From a checkpoint of a small sound classifier.
Data: trained on simulated sounds of rotating machines with and without faults, 37.0 epochs.
Rows from block 5 of a small sound classifier, named by matrix and row number. Rows with one number belong to one neuron. Each number is 500 + 25 x the weight over its row's rms, rounded and kept within 0 to 999. All counts start at 0. Numbers have three digits each. After the name is the row's rms in percent of the matrix's.
After each neuron's rows are labels from the 100 clips, of 14976, where the neuron reaches its highest value: "top examples" is what is common among them. Only what is clearly more common there than usual is listed. The data: simulated sounds of rotating machines with and without faults.
# fc1: MLP up (model.blocks.5.mlp.fc1.weight, 1280x320), inputs 0-159
# fc2: MLP down (model.blocks.5.mlp.fc2.weight, 320x1280, transposed), outputs 0-159

fc1.260 116:472502496462541487563530544490471495526492464487514549501500489518530496477456470537476508494508466492513496466512485510521514481453501516474537515502507451517467512470538512501502550503508493483440506497463460449512513458475498541485542497532498481531507540447510512487513479475503468490520544500528467486485504497472452485504492504510521506478447528455486447533494478498483507503439482500505494487473514546514503521456509513490513520499492513453513500495493490461580494504488516
fc2.260 133:497469463519496512473520505466490473503534513504488503541486495507490519502524492518528495457512513485465526485483520578508491499543484550526455458487480497490469446469468538490484518503530519462476508494489519518547532471519430475524490451550541501471503503567454514502523518555512497511497499488547466507482464515540464506503521507476463492476517534491488488534526469532529517503429473486501472484489511526464478494479539519523493500429520545502502479466490498501488496530522500
top examples: conveyor; piston engine

fc1.265 092:513541485489510437479505508548492516513513467485530550489483502526480508528512506498501477486508482545524516516459465478467449500494531471516439499527486496473543499483521493470514506508496516509557473476514468545522472531527513487495474535533501476542495470513508492481472548510509505474500521536451548534484465523499534509541537522540541453478530547488487481483494475534496491520535519456467476471461473522531499503492530501496524492482504544486499523496519472479499514490510503
fc2.265 090:495522535490474522496502500470509494450535546526525411510490502463498474495506478464466498527501529499491497476496471521497511490516485498514509475507499514475511548509539477496475487491511508480472493459424517497493556460533492541518452509456522492481504527516477501536521485453461502503458502503517487500514516481518491479498492454498490537504502478509512522481535503486488498495499499490483517542493518449544520506498493531514482515540509479491473430553517499488498473505473510
top examples: state: faulty; imbalance; turbine

fc1.343 079:484485456507475516519510490488494497514498467566514503495510497468502429480499488509488513481530521502480487454483486492482550505444505523506495478454493548468571459519552541513463479484534464504561467535474481528494514491488478505498520527479477485535507517513503501512489486517529503532503513512498500543487446532514467486501530538527477488522480511492515501469492531481524471499476490506537509517560515499499513520481508502501531508478498541542479467462474526472464517505457510
fc2.343 077:460496492434529519470476487488509456478457467524497521459501508469485482476567514504509472482536492493493530483508474536512500483494518486464498497439558474480427512516483456491443502551494495521483573516502495488478510514491531470538469461491495520508507540537502467484474498513450520545508473495484474502515499488515505505464479501505490484477515485554474474484480499498509502545487477504508481511524477526544508490500519474535477509527511480495508494491526484474465492488525498
top examples: turbine

fc1.334 048:519531512484514520461504572503501507515436525461500475539510471519466513520525545499494506492489507504518474559535449490543537528488499462515454506508519513523463534491484534498521545491515508534511522538534495441477538508507473488514476504470522473505473491477490517471523466512489499504517502497530528488536554514467517480495499483515509456509498519500551485486534506555464467496519515455519529506513525490483468505490479483515463494552507517526517529509552536503509529481510490
fc2.334 055:517530500506509485514511446475480519499475504508500462445527511518443438498455493511509498539478480486472521488494528520533493494487496533444480494478492533489520506503485485493533493475503486482513546459489527548518456487486497526551519486500464471497539519510498495529489464513501500500506507497473459518532472488524484501471479499455503524523522489531485539467489524498504460540512536518494531473548497543521555469531549456493527467474547540490456453531521495542484471466510504
top examples: speed: slow; turbine

fc1.604 087:504472504498518482504513511496493477471524452518490487524527502506507491452509476493512481473468500502511513452492529474512516511521532460484476512496486497527488491480511502503528560481531558536527506522519480508514552542520556532493497492511469538502507496540489503433518527485505499442489481502503513532464487485505513525534500499476510524461493486477493497501482541561523513467465495504508461490471481507505541534494498518508498457464512539521502572501506497484477527493543470
fc2.604 092:499539489548492450492485533523490454526474517462483469472498572456507505486487440485505479507486514518507444545524485517500509518496487544479506494518516511460494463493521516491509453525484475508492542504481521483487493509505493463463517530488484481509509510474480496534530521474508492560473478505499473518511482510505509498533467502496509474477519523487518472530499482499487428483524463502472555476461506451502470541503551496532521528507487538490492434569484450510532538495510558
top examples: bearing knock; squeal; electric motor

fc1.766 031:503505439428489468528492537479496535487491493442520469543508499511488509529486514475527473487446479504497490502492447485530491506466453546478484496478523435460521502500529492468509471482498479527502482515522518517511485493489491532476481474515456475532485484489479490464484521510509501548514465498523504523475499523511497496451532508499510544516473495486512462502462519488505507511518498492490488501544453462463532525491491490447519514520522502497518512475511489500511480546449492
fc2.766 029:501557515497479516520475546556502522528482414496469493506506487479493487472503488487466482492504486513470492488528483508535469496479544487490444502502473472491476513488501490513539495525514469477466530501479471496489515480500500516517514506507491527514484508498500493477466541491492500532521506441497521511476449501434475500457480555492523495519482484510522452507516524524502529500487487467459495462464492495514481527493504509553475481503505511460507463493502571506496504481541494
top examples: conveyor

fc1.568 077:470511461478492488498506487518528523464481465505484468514490477489554476539490497467480514521497449510459533504480503479470491518466513447479552480494508460507493516510532493477513485543551503477485516504435499460537474505485519509520503493503507490520475494472568517504444516539472487478478513507486507462537511479502575475539529512534500508481484499499501490523479535478538496483482548498471500496479514471529502475504494431454508463487512471526444484480551480527493475497496510
fc2.568 082:499504473508493450497480509553456486548512523495490499516533528521441474530525456499520528487524497490513487473489463509510485495517557531530497497478533491458478483550524505492490472493466455516471501487512475487453486531488520469468499485454475513535529504481443443486525514447538523510490493492543480506508475474485451508502502485529503477535459479525497518453497518488524534531474484437542498516525479532504472533446515494533459514518525523516520523513485521475488501493520471
top examples: turbine; text has "speed"; speed: medium

fc1.159 083:522529510483501508512487469518461499524485532506520486492478487492469487469464491515515480512473502491517505512512470483486521471471521518474527499489461491476515497460509506437486464496500507487500490465483492434478512505492517488481522460500487505538523546491514507483492542487522509486483510514542488470468505487457536523535445468489516486469513496500515496470488501426483528463491503504478546496529477478474489484498519490506483489473502515500462517511539510511476509533524524
fc2.159 083:534460509495496525483526524499511494499523478480508501521523525486489503497467489520459464478502502478513484466499522469533494502494490473490513460477485530514495505543515510514490488502506506505504496521484502499500516501500468521532476529500514524480516491505513473498471486467494478496487521453514491505503513491505536490492496511506511485501493474461540500477479503516503465489466489430531521509493502548544529544543451531482539500487568490515502473517496516540473493541472538
top examples: speed: medium; muffled (low-pass)

fc1.586 049:508509497490483521502495487487533520505503538491501497518510474506499499473552474451483455502491498531499538491495496501492532519491536487509466498441460494517535527505451502481467490488541510507493536518503479475508498472494495482521479486507464533540453500467530517451482449495457503512445469564528573537537483501511492477452555535509487562511531483513492471509498552505507503510503513502525486485472483474470466538496478548518451510500517493487493508506487519496468525485507517
fc2.586 045:528489450492528531510518499473489521527502469537521500526521490486487495495513463525518512495485519542516492478507511510506474485527469512464498470556477527550474455445525495485532524520479528497547454482489496478540476506474515542473531509490490499487462523478491475490519495476475417548508502474534511514485496475471487485478485506467494474564540525483521491520533469477510533484537527520450495479468485478508525496518509506488488495522512488507526491494490517513500544513501493
top examples: gearbox; speed: medium

fc1.83 102:498517481519481454481458504505502490491458487525468523523546550472501492504482549516524512533488541492471504496502535539492518465551531532455474484540476550486433525504491516498500461501538500530492501530479465513512537465489516513466491530530559519491482502509490545530502483494460505531508517499496508489497514513502496501469465499499502505517465506456514492537489496479534509487511485520486482549505460495527492501513490528469511533500512524493555497487491505515515490518517504
fc2.83 100:462506532451526508491533505505446495476479482527509501532502488503556506481469514496509461533532469539489495505477487500497517515465469506517513508530511480465527452515526504514493489522477513481519498485542526478476499514516498503470534463528513502467549529504501473495462497510490458547484536507486507503492446443460458489513515468501461475526557487493507489520514501473512478540499514485495505518478535511476493547509511441518491488489523519466469497498493496513470540514554501
top examples: state: faulty; air leak; piston engine

fc1.412 150:534507485556517517516517512486476496500460562466519490502485510482534484496489474471511533517503520516519478457497525461505520489485529516476523483483523508571488510470478524500514444531533502509458510537498574502502501543514487490485489543487468518481494535481475488492497466507512460501479509509488524545482486529434482524472492538488495488508500530489499502513506488481468522511516496471461476517506464489470460507492479459527494499516534550494452533524500506496463475547524490
fc2.412 149:495488495504526545490504524483516491476532482467454489465479525505503504509494453486465496502511485505496497519509526520496483537447528504476544471493488490524557503496474513473476491472458479468552503496511474500521501480500523466480525490574478543497477464518517493514545526506454506494506434480485479454486505506502533519532515514469533485528525500522471499509467463504526482501505476512509501509471493497520470508509522484481539547511487456498492546496529538520477441493516498
top examples: conveyor

fc1.125 069:488468468499450503487494515534490528489469499497493480489492492528525502534475502484485485483549533458485515512496457526481499471492490497540498434492508507493521475479523515502493508479527462520456485497471491537494485495456503482531465496514483531482562483511497486492492491458537479500492504514511474519472525523477474497488507514531491527511478448502494459519488534492515500514452490499531511476511534490513513527493534474525468521525480511472507490504509528515481528491486513
fc2.125 066:451516512456518503496486512494446450496489483488528476461502527450496515443515540543532517502499498497462521476513486515496533492529520508492476505498491479445472527480473520484499499498483507497469570480509485513499537537474512529496513470458492508517507495560497490480473509499468490533535480518489535516497518524508534473458496504496471556501471450499540473538491512547510506480504481515468496492551530537527510492492462491532509524533493551470492474486536535503497504512518497
top examples: turbine; speed: fast; speed change: steady

fc1.157 049:522527530499528532531490459487477561538486518470494512526515498548491476466458522485520514511536525489479504486479537494485485457525496484517489494540496532533507483510518490510528539526479499495479479471502472485538488505473487538528471532489524515486443516486505516449462484522491505546504530499496533500523487523525441501551474449523509513477476479453501464487510491479506499481462470526534508485483528501496546528526521529512472490463492491499545481498481477506517543473514523
fc2.157 046:508560490524500490479430537523531484504504484490508508484517526476502505507500488505498503468464525501521469490514494496539506525452499504540517460535476471529494448542520498494499530499546494484487517525514509510512557502533501495495516490453507519503486520485458484539516498508498468547510549539501485468463530488554457496485513502518468495512484482529521504535513498494470466525479498495473494487522487521465518468490442510492495532517552497501482489522500501486521491532503508
top examples: electric motor; gearbox

fc1.332 094:519477500473499460511553555459470520495465526470529460488520532490491505464524466446540451495481469507479484471509455474510486515520537479539521510526463502484509524561511470524500495499483471491466494511453486477468483533492459496516491486522528462542488515531539528482511461460487459520495507512542513539522481519439467516487518484490457460497520491486480507468477490519540443502516523486530453450447473508453529527512537478497511513492514528485481509521480507487489484459528501
fc2.332 087:544442477491488551470508482481523492527501487458508519473486539505512465469484486544520523516489482501574498498499511495511525480511518488478504470475482481521507464509461524526504480538490547489537489514473498472529470500526514465504473481480511530521472516475508473491496531476512502520489521493513503466449526456542556536519504505533509536481444475551517511503462486523491523530512556508525500480532497518531529504487464543520540454477503493547519502514479438531527511548511506
top examples: muffled (low-pass); conveyor; fan

fc1.42 065:477499487512482504480527493489497490537490473525503500519468511514489534496474431527487480484480549505465511558486469485530494494494495500513544478522525551490453518487491494545471535464479521508472471518549508460503509476511518503547496482472490487459499533505537498481492510530536510529545526524505467505499500473464499530472540516488502456482499531543521471498481522530541506533512482467499520506511508478552484500492490532504479496484480516455506486479568523521515424489509523
fc2.42 068:494547498508485518525486482513493469445492493494500493477539550476467487501503487514505508535509511485441476481540476502502505490514500429496509500470518504501470478510460482482491521487476505500449540477482471482571474505498472494472521469483451500552515504496510491508470475499475523532505444472501512517511532536502487502468488499489511508500487483499485504446480511538476504472454482469494537462540503479525513501565491497501494531535496498534496482491538542511489501474514484
top examples: turbine; text has "speed"; speed: medium

fc1.105 079:539494489479493546485476485505496521543560474506440499510458497531484497496516417473540501480477508542468500501528527515500490490534517550498489475515500547512477532522487520479464532490493502511455482498500523477478501487515518482550523522537494453492490495506486509492522523459485496506533525461478483473478533512519500456519488490469482495484500521500474476522527468476481529490481501500519529497499508501519441463487520521500490518472483532478571493507477534486531503520478481
fc2.105 075:471485444534518521488500526492482475495503474508552509530531518476475517465493533520525510503540483472519508506522482527488477508519497495499494546504528486483489520458491473494519480524534521535538479559485467519470531498459517499521525442464482492502468463521508489488522476500519511503466488519510495526438480552495525505496493505462493515510488519469481505527511489519437513506503530491524496508480497489514517526487489489500488451525533447543476486478492475517509505456485461
top examples: muffled (low-pass); gearbox

fc1.699 062:513522492542513537526514486522511530467516506494528503549475496554494506471497476460517507463520514510467505462481489474451489480452519514478488493488504500480499496524516512495487500531529477499537508515533461518490525498467497494525468501520489497494539523518477510510455519495486480480587494512501495489495512508510496459491517514545508536541522481514492519540551478469475506480521500509521536497515520474507478491519505521476438508480537468513473540477526510492505501519504497
fc2.699 061:500428497501535499512498506554496515506494517517461481493515467501502492505508508490456535478497523527519474520514477539532512517487488534557530453502500504496515486538516521486516478522522463537496487487486544524512501480509518490501529511519497498465495503507495521486468502545507540525476524470494518520469493483471496470562476499497480507445471493474481537517483521539491537554542458490523514503490511501478510514496462494521509501498491526492483511543505529495510530504487489
top examples: speed: slow; electric motor

fc1.203 121:501447486561516526514513504464517454515507497498498525496500492522534496527507478494533512515464486522538543495516518497491524536518480489513465509539501468481509479515512501497558535506528473516529482504446516554483517525495534507504499487524475502553544508499519489477546498534492468514500491517481478522467475459444500492528557455463560522528497514476509520497527502475512507466513453498455518532465566484517535546520521460504501470484507463457526482490515490502542523497514493
fc2.203 122:504503460488520512483507472488465468492505503472508536530467470550548522532488504479538506474499543472455499486514463543520486482516521498492488508479508537497471491549507504523480479540495505476483540534522488483513490527506506499487507518465494477461486515525506533490482520455496477516461492489540473554479502538467522503491473508476518496501476535503538481528500528531431482493464493482541507495506432488471509496537513478518523479509517550476493498520475532484523466464519509
top examples: conveyor

fc1.576 109:479507538471447478498469523479547488452495513501471487468497488507526450533505507496514538476532540473483462502504485499546497515471490527544482506488517545475467461492484501487513515516506486462475451542501532509499495493515483494509462491520490517513515507487485459489481511547493471515477521498504515478537519531493507433443520518515455493507463526506503541538485506510563472530540512474488472515527540555524475490514501490507490520473528519522543515494478497476557493480531492
fc2.576 107:511523511491498514482524487464525509500456483449483514501450503459492467521526497469496547520481487504497510531476518535497536520499521513485495460508526447518537493507478512508498466473498487496496508504515529484530489463515500516467512511495489501515514526516463485544530493521504506467499520459490494517485514504481488494522546489549514494466482535476510525511498506492462479552499517491536514451510538544463536490539471460513501495548492531491549490515502548503561462486562506
top examples: turbine; speed: slow

fc1.358 120:492487488487501537487482493529472524476498489495504481499453523504488475464543530499500493461467532501513545530515513539492506492561511489467495521485505455512508498456519530507510510508553514444462518500529528450520493457485510484500563513521488487473461497551479516562500545507550463536479507498529499480507484532499479519501485510550476523506504483492537478514479518454487440481521496510503530523476525545499524532446516492478514475490486502501511554497474473477515525505514535
fc2.358 121:504497492549464459518520450495553520511516523508452468528523533472539548536458538472527524467459502480446505455453513508526528506489466534524518478541525477464504444490478502478507516526486521469472506485473488505528519474516446529512519513476505499529492507479510504469532501476531497529497498500496501510515502521546531484478504473505474475477520521506460510522523513523522498556470485516511473475477502537436531508497548507481450491527517529471469523508529474504444503440463467
top examples: grinding; piston engine

fc1.129 093:521492494483481510537487504512458511505488485449559479539503530505483508515493508445526518521472476472506510463477496505511515468510468507482540566428489478484464482489529533508528486525493506512489422504524479501491502487487514489525544452510469513530463542543494475523463508480582507474453487483492516483522493478484538455508462494497487482543517538497524503491470506475522509486494536439490533468502504464522553475488505506476474480433494505512515489512521495519489493508527525
fc2.129 092:467498473519498531478511519490477482516531522478508506528522519474483509531476483485475491484487490491528476563558478465524477505475539461525500465486494531482486491496512529517478501494511522500480546478472506460530515515511541500504508496523496483504528504473477517514509516543509508519484484489520489498488494528480522572492480492540526485461478532482513445499490484483487461542507514490476494466513468507544481469514456530512528457508495560479515480488502482475460508488476525
top examples: turbine; speed: medium; text has "speed"

fc1.144 125:521495502492471554473451516508557507480477507496492505480471491533554483495486503459481486525468528521545469548481513520532517525464502510484472492444504508538493520472481497499494476479506459520520504534479581479536485490493507462567480536496517493516528532482462509516485491497468497457488489509484487543471514503492527512522521519487532516523525500512487541498484552500515518490456515513491544504476482460506488482461447458525516492489490483465462500483531529502451513501472518
fc2.144 131:504490554492531484500488499448495488507463487516551484519486522514495477480458515495488490472526481503473555494475509528521512489489527518513549519510537545501508467519466518470458530537482505488481503459492493473509472511424522482512460492464453496456506478496451503513486522469505552481498474490454507510526495526466525491483517519514477513549514506523520541495532484476506485498512506504488526472466541503474481504494521506499487551524531496505510477499484509556506481500525543
top examples: conveyor; piston engine

fc1.452 163:480475507465495509523498520540478501521481538483521448504526519490559489532534494514477533477521474464517461502494479522489521479484538490495510454501513463536490475489511489513495498518519487487501525525525505512499510527518494471467501497497459454503505506478484489483522504470472475476471461521484527505478516495508515457503501503513463519511468491512544503517510509524573504458514476483474517514470476489514473543517486458485532522500548500474482510537523516515486519520567538
fc2.452 170:502488496523499452514472485569495496541468458533490531488525516485481513464445478506528505463486510495469518452493491510494494515466481486495489506480473527513520492535537482461509516499521491463501522511482529531502518522480527495500516542527455526497496465483495497550465520496500483480463485508516496514520461455525524506476508497506542492510512491495463451477458480530464521511526473534498468475476496491510525508532472501503516540508487482498505494462506505456529505460513443
top examples: bearing knock; piston engine

fc1.761 057:485502501508490529494504497537499480537499551510479485497460510554531495517532508521481455497531475483477498486528477464516476478490480495472499524557577520478504538475504499536486527510526482464485529496501505547515549509462461538512469452465514516481548530488499513506491494451522501478524487504490493506502501548491490474506521511475494528511466547483477498484504479512531503499512462499496492504480483541472524514495484533520491504540499498498522457532583521472489513463502491
fc2.761 061:551493449499523423482502509535542483484479500480502500518480493438507470479510490493495536466471500478492500542506482508502492485494499504514477498488472493525537477508480497476525477496532492530476520496505488501512496492547574499505522505520497489484495518495491507526486461542478543499487504519495521516558479520539495516502486525498486523530543469522528536535511514504503484526494496509492540512478520487516461489500531518518493490478491496521517517467464490496537462513520506
top examples: grinding

fc1.423 098:530492483468455541503500495473546480489514489501501474515467499488461510495441499541494509475526541524484514514539521456529504513478492506507503550455471492487519488541500507514514489532533482548519460470505485499491508505498536492517520485523432509516547526518486494480491506505482467529549493485521466498503507482483459479533469502509522458515505495508533491543517521468486486435481498496523471511507480511489515476499474531440527456480515463461525502492528498484500525481495454
fc2.423 095:519522482536480455489532520523514513482516456476485491518503496518529564495483507479552489550450501495509505543487502497486519510482535484466513504505519500537512486500524510499464552483494510460447516525506503467496509493536461486513509462508497500468491461489514470504488495512543564471479497547490492539437475475475556485475527556517488471489474530489506506511483537487495512483512488524488512483511531496496485495509496508503489468483495511532496493517516484501511484498480486
top examples: gearbox; turbine

fc1.208 154:474451491498440557468507538457516552534502490468502486545495457493519522520508472536526514508538491498485459496480488513489477512559483526497508548497522529506512524460509538521471470481454533540503483444517500443482534492503530511500450480487502511489517490546510520499481522502534510496523498482527449492517492535467521467490500500493466471496513542460499532503501511472478509528457554512461509480524528520490503484502506472494462459513494494520488490479452505577477489471488549
fc2.208 164:491513454526469486515442517444462508503477507540509517502498512518494548520500521480511542518434463507482503477519482507553523511518506542514502539501503527455456513450498503498458509487495475460531541536503512468505498482482506458577478464527488505470494490542506488513463480483497477458513455525463501510485509513525496496476526503456490525515474539464480459490497481480517523522454462537474461490514499517567511502518520503505499559518483456493529525488510481466514520511525469
top examples: gearbox

fc1.687 028:526508538477498505516540468501479552519493535520527525496505495499496485531545482479512472477512457514510551451505497498489447471520530485473542480486499510538516569492513496532516491480498500521472468528499520485539529508472498498557508507531508490546463493484506522464526451480500541460521526490452475498508536484468506519492481541482529551483490492484529475528535482494514514514479543490489503528502526495511522532476501539497495494488507493502497495499541531513524522520526507
fc2.687 027:533510470452496505500495502484481467470491509453522483538529534497501495485515446519519551524476491504488524516529510503489471523470492468491532529522472485479497446524510495467470516499500487504469493513517496514522511522513518511509489511489487524520504536487468515574537546483509439502515499472520536535514479495550497480498502540478482521511488525546522554528495501460475493510503493477548563503438522462508477520511504525544536499491484510497493446508468431525464447501503505
top examples: speed: medium; turbine; gearbox

fc1.404 127:478490498525453438505487524493520505536493504496501473511511508514496484533511471499482459494505555476481469529502530490464528518506499483494488440513502481512508499464500490501496498490547483478544480493462495517523521483521520511491489466512499457530484508520513480527530485517502499534545502520496535530530504513509500499479540503491459527537479470462503505523510513477520520486489510510480524539474528525509534476465495544502480510512520490516524470512499515527517519550503508
fc2.404 129:545505544498489502548518511503480530531537468526493506488510497475544538530467530508454500481513490480505514507443479498478523513510445515524422490501466482475498516490513510509493518466456467492511522474486519490482532510511456523488513530516504505483434526485487519512485496475528460545497513485525469507520528477533473526542531497496481473502492561506478465462485507510508508491534533484490481532474468490510473498493498525518502547496529508481481528505536537480509520514523481
top examples: bearing knock; pump; squeal

fc1.315 111:522542456524553501496504542471497524475487510457513487489470488515523519472504514482535502499493503529511461456490482495496505480539494514520520501525483507483483525487537498521486508502467520502469510521532504482546544468480509478527528522470473505522461536518509509498468492472545462455503509495518570505474468514511499501486481496482492468439508522541472549529467442505510504530503486532497482519514500515522466523554530508499517543468453487488496495504498509483509499497525495
fc2.315 110:523479524480510503519528479545469472511504489458457493510516489516499519475477497462534481478508469467492514498506490519527519489497482497511464502460512443540504514490440508468503480503538500465472475480482435491465514457481508490508540512481480492521492504477516499498523547464481475497500513509527460498483474501517506496461485493439488489498520479484502471509541514501508487572517536535505516512505481457506529472524463494522530501540534522523525507451453490507507518528476521
top examples: gearbox

fc1.457 103:528480480476458468494501522538474538495469516474506507507512535475494496510479501468514493499495502485522516499472464487483467497522539513510511465525521551506478481523467464487479490489532468490528486555489495491479497533524504521536467522550509480559506478531507516489513452493519497496508517509527540562499498494525504491469530474526465498532488496505527551447474466540487472505474465481519502536488525474468485533519490512479493536478558482488500440524523546468542520469471493
fc2.457 103:508485508467505481510481482475481533524500479498488535485508533529513463474516522518465521506510465490482525516524496459497524468464483451445526461488514469508516488489521486539511510467473528506495470471490502486512521484514451481494519490474494480526482540521531491525483561531482461517484483502529502493500534491522515501490478519499502468510479519498446517520524530494547512531469533521479504503478491514490561458466505451485529489540508540535488520469506520483546512546501475
top examples: muffled (low-pass); fan; pump

fc1.1 052:477511518419505488494500490480560532540477500518518511534494508491523518466509510495487535524502519504548535515502476482486541508510521510517476494505475525487508489484479481500533487520502495479533481531495498511499487535499570487513456511562445512498494457576502469464503481507468458464477483476514492503475478460531501492508434472468500488530469509469476499519506512471481448503502454523517483550433458539496456500479487524516480495515504489514503491506511486495500532491494523
fc2.1 050:488493519470487491503469482507493479497502499527455505490515446486521479491507497471519499542489506501498501541475467497537509508513509510500572504460521483489520475507534496514464508469496523539506547503465526469511480477504487447550502524484500480488518547512513505529530480503526522556520502518509501484523502561484520496456478490487509494483509473526511469552489541533451527509482510509494512513536484507452472493511546516483530471456525536526487536506537466482533479536471545
top examples: conveyor; pump

fc1.725 111:515480513528531476556498467513482548462496530469501479537498491512537474495526499490508460529484484469497485487517522505461516484455520516534513527519490512500486482450505498502544510502509490525485548473512476483528502501480532478505521495500503501523481504499503493486503521522495517501502503463502446506489483497498475506476462507484496491472532491531524439472487507487492437454503524500509529521512548499498500522483507516476485455423491507518497517528509487477565479508532525
fc2.725 115:503529488510522554491518521508473500518508554518496528497503538522493510484494504505506504486490486494481503512478487493502517507520458500492475496482499467474480416525498509529551571487507464522468496529513529526555467551487543524513515487525460497543518495503527487582491461534541478499562496495487484506490513518477530498518516468462525501517505524481506532501497538472502509558474489501551475488490489501479500509524531480481491482485525500512495492505501455493467469472479457
top examples: speed: medium; compressor; conveyor

fc1.449 084:488501528523543484476512519457524477483490499533472480483465460516473469453551513481502499506497439487496478486464497480548513496483471468529494543479537475521528505506501510525463515557496507504479498510514451543482470533479492493493528490481480501477511492522516494494524479494524476508486541500534475486460527533489502480513505538510494502521506491487492475532478522529548522474509530493547449495529513547454511506519491504483554477489513487480469509459463526459488482513497504
fc2.449 089:538494510472490511492543489519531512452472488474488499473488569519502496479446510534510486537490533478528531521494530518485513467567489504475517513462546497500484509477465470517483532471533467542490474489456525497483502493544512523502451503472516493503497513519504488493477498505502529491497462497506519489499489473552535498473511482477548478464512500544501502478539467498497534499513485517444492498496525484541477502494481563516488479509504500457498560526524483544509506480484506
top examples: electric motor

fc1.439 148:475491512548491453528487473480516498523494535473486454480490490458479493485486557514485499475516555482463472507492519518506529520470520507502539447465467510478560512506503492473514509484520439473482524453506479539502490531520504479505504493491549514515514495506494493533506475514468492486518478525500495524539512472486497514536562542487493496482489496502550507517529482539521508468507498474449452534531474470496508471534470501525502518486533541504474509494552527482471514488501504
fc2.439 153:482508477456517499456539452490491551497494505535496499512499471496526467549497484498522572520513508493491490520503528484476457460510500469469476539503495491509494508470520498513481478518550532529499487465522494512501502481514496466484526526526510469507508529528517484473480485512484491552497539463476513508494462538503561479491476491530524512441509488478474468473486498492519523479519493513488523464501502498504563504473513477470482544476498470494506516483470487488507525513441485
top examples: conveyor; air leak

fc1.39 082:518496506494466490525502513470509507480492501442502514487464478515488559467483478509474492512536490534492497496485452510526504513501487471536480484515512562552516493468479504502525466483459515510509506493470509499473479511509502495506481538460492506538476483481487466500487511476503537523481477461515508480553510509523492510501475485467439536501553491468518477523417504524471503441493514475480474514467489478506493488480488486449454511551521538475494492521546485502505498510477488
fc2.39 083:500527494527519486524484506526489457496536500523510485506509532453490486459480518499503506491436524502522500494487508466513488538453457477499471480452473476470477492498545542495481504516497494528526492487510504462498524497507495514461523452531512507470542483528509492436500512511496481542524525539487503485468459514494550472505464537497547488459496494496473549502547491503520489485495478527507485481510482527515486500468515504559509514481450509496504477493463496512489510487480500
top examples: gearbox; thin (high-pass)

fc1.27 087:510514480519505491520568504490482485501462486525525474522499515530498519490490505520537475498555483499477496519485456525474527482497461539437468531487541533502530458505472531520504536504507524515517483510495465500497488499493472498471505525481506512503544469501488509507534531560486481533541530507481513535476555512507506571495471508520482490494512509506524455498486500529452535505513497495511460514475515529502458488536564524474538478465507484483499504495474529513477496537552533
fc2.27 081:490523479487498525486498513509512473465512465475547504439511500519492510501486520511414535465493479461489456459493519506508461436504467511512542442513533524520465492471508454503520495486502479519510505509526537546508515495504563509522464524516486529546516510488488464543474514504518498472487488494497460530496520529493469524502497463482506491460489510484522510531476482529498484490542481534539523457506505493515497535472527496492518495534515541525474479506498484540496480476488496
top examples: gearbox

fc1.338 070:514470488502485540521493526503515496548506474491535529531502478468559522473489473478546496491517502509476505468502512519528475495457499507511533527503560446461482479516533483476510531497495483527459534461489497476509493519518478476482495495488482520505579428522519494469516460499532562493501512507482511538498468506489486465521536489491517440506508470476517442500518478501501496510509462491493459504477483528505483490501519492497487469507510505480504490494535502506511504543555551
fc2.338 066:470471553491524545491473551487482467517477550503498474474509515551455477442544491482482488535509486509515531580494507520511455533513453485510506557512446519485522511522479521548486507509502495477535512523510485532517493473487493511484511491516478533469514507475529556547481493521486509521457512488483494480465505486513534555483517536493500443507524492551504500492498498501489493522525513494452486482523483479494529478507494490525491487505526469530450453464495461489502511522480482
top examples: bearing knock; fan

fc1.341 059:526484542449474496510459488496526487443463483520502488511482543484522471544539517529559489514456501530506528504484478486467492505468516542554505479534484476485523502549476511515486484517532482503548515464449509527501505521518513480488529491506509519514517485497518487511508538487523506446465471531497496488462513525501477494539483506468510506513498527474501454506480526524522486480500498488495523500505482523470449509526512476509538498476519508445509482524506499483475474509512460
fc2.341 058:483492506550504513504495499500489454513496517493508494506517497511469557472486541482520492497500506504510499521474499516534503475492494468485482499495476500501462511520559497519479491462520501557486520511476516517437513514499552566480508511459506518498479479498458477558480507451492491539479521487510506545538466488485511521492535514531509473524542462471487500494507485479516485492494485486506466527525486499522566535453474493444469477532498482500514485534461503526529520500501557
top examples: bearing knock; compressor